Weights of a small image denoising autoencoder.
Training: 13000 steps, batches of 128.
Rows from block 1 of the decoder of a small image denoising autoencoder, named by matrix and row number. Each number is 500 + 50 x the weight over its row's rms, rounded and kept within 0 to 999. All counts start at 0. Numbers have three digits each. After the name is the row's rms in percent of the matrix's.
After each channel's rows are labels from the 100 images, of 14976, where the channel reaches its highest value: "top examples" is what is common among them. Only what is clearly more common there than usual is listed. The data: small charts drawn from random numbers.
# conv: 3x3 conv (decoder.mid.1.conv.weight, 96x96x3x3, each kernel summed), inputs 0-95

conv.87 073:600525512652496390474459530583545491436527494537476497585495527487474516476556481495496397641585506517489429555453499498470468500488492520502523479476505511503684457539535466493582485519473493562343494566546501476549515444552489437473513481489485430451486486511475490484498493479469500462
top examples: pie chart; ring chart; items: eight

conv.91 106:412481578449528403548490538492501521512507495465518529493502494586488503472556685502533567573489479509534393556627492511542505514511579537524549523497428368505477563450498464504509468595347480488477494502503511556493497503474500508614488496523479495546512478494509482453506517478482386512
top examples: ring chart; pie chart

conv.0 071:496488514501491497485501465496509472524535490511521496485469441521485548642493417504464493500471462443573470434447451418577490530533459518573461370520527476502487531520485529480577517561554495459485450533387459425480572523468535537554634554495600454489471530422485607506481536557616429570
top examples: heat grid

conv.34 075:555496461566430477488475435606464554583434473525510503439488555556501486517438483430466463530472512536478470483487444483492490604471508508464538475579503535500505542519578476542578519486536463481495632557485464511558511464583434402503500692556438545422494455500547489506574498474552450442
top examples: pie chart

conv.42 104:454498518509472503337505482503493545486509498490520479498493510617472487504477557480474516513671549494481361471645502508498500505517487500500457508515363449502522591411464515493537567545347483494509495507496537397473487474480493503467486486486481462562527474527488526563532505571470439494
top examples: ring chart; pie chart

conv.9 114:500523425488480464561486331451522452485412473565508503522503461481482483573509480477594531525441467509309550497485577458530549506482433503447371504460432560521514493528490556537484512482594479452473487507484526445477566541533450449395536482481464476490528472498447563563477556436514517534
top examples: bar chart; stacked bars

conv.37 144:511484569507473501498481650497475496502477490565498519492516488510323509536488430509564511505577493491646502418569509500419461507486578536505452495476488581505484504520495609497499535571613503486503509459507468451452487550520494490457502495514513492490514537642506497587494498381520426559
top examples: heat grid

conv.36 104:511476491567513578275485473472490525520504510491544512496506492531516506494485560504486426422714478485446464543485504452506443481524429439510448482486491549509494522413503538510475514531449535512484487487479485336482497458539526513388536512501492494576499512479564489589478475505509499499
top examples: pie chart

conv.51 074:494473517526451517454552504571605498448424451526606545430578556483455641519465473530481472477481506525476478397475444485524531589507479548533521509433471502440462560518527521532574497533477451542534526614489462482467507442555466582470509445617478495440504462483623595468576506462463512477
top examples: one colour; radar chart

conv.92 094:513493403418502396611507463521500514483459522479500509480496515453473508509463393506487593611292545497492565457572488489483492507496505468512392494501436498501494570602462524513512436447638519493478482475500502496478507495472507509478485509505500470359525462543495486433495470542479549522
top examples: pie chart; ring chart

conv.62 090:532537441528484467443560430630476408533422510465579503497489369551489425502533529444561505493489440552449517458560514579534515491413472498512503552451471494452523464484470526390516498528493559468566457589518415543442635508488574575438579545513498518514505491527574445465497543536484528519
top examples: horizontal bar chart; stacked bars

conv.31 143:513504382494508490495488342483507508491498507478500509505490498503587491506548539505474502520436527491387523542414486505576518500501401458489480499515472298504502527483497297502508498442429520501507498516473529489481495440471484504466493504503453490514509470414501487413509494643479512490
top examples: legend

conv.11 075:472519467462490473482578523529507635485558475539495456565553530453538507474517512470466475515521484503508686490492482463420482473465499613449513446453510509576446491503512515507685463522448440591523464430513522513504598445592501462491534471487442440487548534540426494494491459478468426479
top examples: pie chart; items: eight

conv.90 088:454465480502498461500510439580588675505564510540504438582502539490516463491540504561498464503521463489488592524460482459493439455526471529571493520517525470553494525504646530381469534456502408552554464602531556518456578466499524540515529582450474572540399570489488497488477520422451465512
top examples: pie chart; items: eight; stacked bars

conv.25 121:511499446496496510485519519514506539509540517476518459489483528471562485527520349508395503495503494502531544499529500496435515484534448476497301511491452634491492510552480656501541480387570526499502521501460524409500495519518532515330505519486501493458501522540528507514514479553508624541
top examples: ring chart; pie chart

conv.38 176:473506497493470481515481448505514513496478487510495502493491506470522503501573541512502471493426520490475484556368486492568503480492482464482582505507517219492500484455482256498508471484431496495482489484460513545496498509474473497581495501493491521492500478424502489406509477573491484486
top examples: dark theme; radar chart

conv.61 108:539503473494535486488464576488460535524500510529502415518522562477447497436555478475470508504510513505370490475524439500482571520503460449533305495519431580543496511516498580514508501465527539504530388503533535462604459493521583511277514504487424482497506465533515542448475516543474518471
top examples: line chart; ring chart

conv.39 093:541485471490522492646483519504503464508502507520492514470510497401498505492538387527529496460332450509573615504332467489494494489487524484496551503498655526502490404587528485507478474440639505495503520492498474597526508532493501515530524500514500513405466504495514483425482498482525546495
top examples: pie chart; ring chart

conv.16 087:576508466418495499509446444508491561494490518528492439586511518666515513514505422497488489424504446535483470551459480467472457483497502531539532560520479492454546468579608491488438505493548494430532521523517474512530499436564469492499501463511517774483460473526512499413491530453530482514
top examples: pie chart; ring chart

conv.44 148:460501406492475489569495272494485497502457489535545549491494528476538485513490530538535472498519490505253491514554583522544471526533446476526498531479541532522496511432472541526493446488469531513459491445555463496535480538539491525486488499499455503518524528462492482602529507360562543530
top examples: radar chart; bubble chart

conv.35 079:457474538562518512462516519564575478447508480533452506763507502502498458512511572414540475453594443535517500526514432445494511547548509473535527479523479511483492447545382531478547469549489522419588520378486505438580523482501456516526505514486489609546525469466484495477508464550471496505
top examples: stacked bars; pie chart

conv.47 075:474461425496367495496428521501503505467473501500475517521494497500443483494528482478377510490489529508507475473442532512544553523551564428447506513478535510559502529473473465504482516519542511532492551500466406459512547525756675511519520452535477531517498476434540512466415516530447520580
top examples: dark theme

conv.49 081:564534514554441452437436559514479523527506586505449539521501552574551487479619389503421547457515366459564444472418412489489502481472548565516537467598553477471486534554602465471505481488479597480522511484546452491581516494546529460535495509498522467454437550525528476375449485544571466538
top examples: ring chart; line chart

conv.17 127:496512482469486448415502524521493512509523512460484462492497502534519509497526439524428554540526503525488474461626498502396503504519462517494313504505315624500524517490508685494533483456525464502533496527477522394554517521465490510358486524513497510485494472552482499516511506520455532474
top examples: scatter plot

conv.71 105:538495549550502611452501568515510500492496508498525493474506512471445501472513485516500426410568524501544521515314513521508540528522509482491700497518748457507461424484504380512512538502526502492485471492524511563473512537495493481552488484517476504497499477516498468506509508540488450492
top examples: ring chart; pie chart

conv.6 109:554499392562485605455511446499493476484502514513510495512489513398493497512475344495482461417541506492498626476382487504490485484520426467487447503495571588497507396567499520505505543421692500510482511480494483420480503486510508510367509496485517499450498498515510506512507482534501601522
top examples: ring chart; pie chart

conv.55 117:499489499496487534320483535470528462464543489486480488499499536541526555515502469523424507472550510474430441448536445411456632436542455522519357449477337537516491477526522608486514515397517509493522480546470518486497476477515493492325538546499519476500508482546498525522506476556493506553
top examples: legend

conv.23 083:461507478521511483488502483674592509575448504523563552447560581501514681556537474528444494513493539490520507463519471480495522578544473590550503447579468526499457454435522501573518479487531392475523469528498505497458367489553546602516491421463502451496429498453432495472492500452511485484
top examples: one colour; radar chart

conv.60 078:561539483500526578468532546463481506516492488520484481549513475462511504477547407476514505446532505482569575513294526477498513502503469551537611506407741561491607463496489436486486477482579454496529466436525514523516431507489511588516446521493502514521513536503506522486481503527460495484
top examples: stacked bars; ring chart

conv.54 103:500507411511530507491406491519473490521488446595507499447518505519424511435434517484521522531483523465319523523569451428513570507508482475474417411503453540527495482502519566391541508518522485466514533467603507455488519473516483528393633469517413558537560506507508490489519497608491572395
top examples: bar chart

conv.15 078:426472497384457594501502462434433549585489512492505476440537457451546515520440457491487616458433492517518513442543501490480494508472489532497507523498492468460336507450496508543413542497561463441734496429504475513423486472536503489514484518476499593526533488522491514490504473539542467556
top examples: pie chart; ring chart; items: eight

conv.33 086:497474440522499461475516406543469509534566503541526528496505411493515550571528530513510483486503528543344494446548415417483498495496455563531430514544446518386544461523506601448534585476555519505488520452431543510400468401449502500453592494483560507448535443525420530493513502634525463570
top examples: legend

conv.79 084:481554497442473592506519437514484478535428507506497476489462507424537520534537512503477638442514474496456490518556398486466468549516481566490494516444467504500697389402657456459554571494491467512613515462468508524526467466542506534503536567547471510550488499507543510403478507479532511472
top examples: pie chart; ring chart; stacked bars

conv.29 065:486439518567423479534539541474470462488554476449526525499477501512500507491544445500534444529477439497510486526479433355543516381501470417557468549489501436520507526503493512524568508484557536564568565559489538480473346514509450537497704505515562470472546467514522444500568496502513428600
top examples: horizontal bar chart

conv.19 109:454494455428522393555481479494485513498514500526482494531488499541542488516522486499496572614460457500491461475681493479480464467488522503502280502483281545473519576517502631511494445514488497515509541501462475453531476478495510518418518505489523500500497524519503525505507501471494519529
top examples: pie chart; ring chart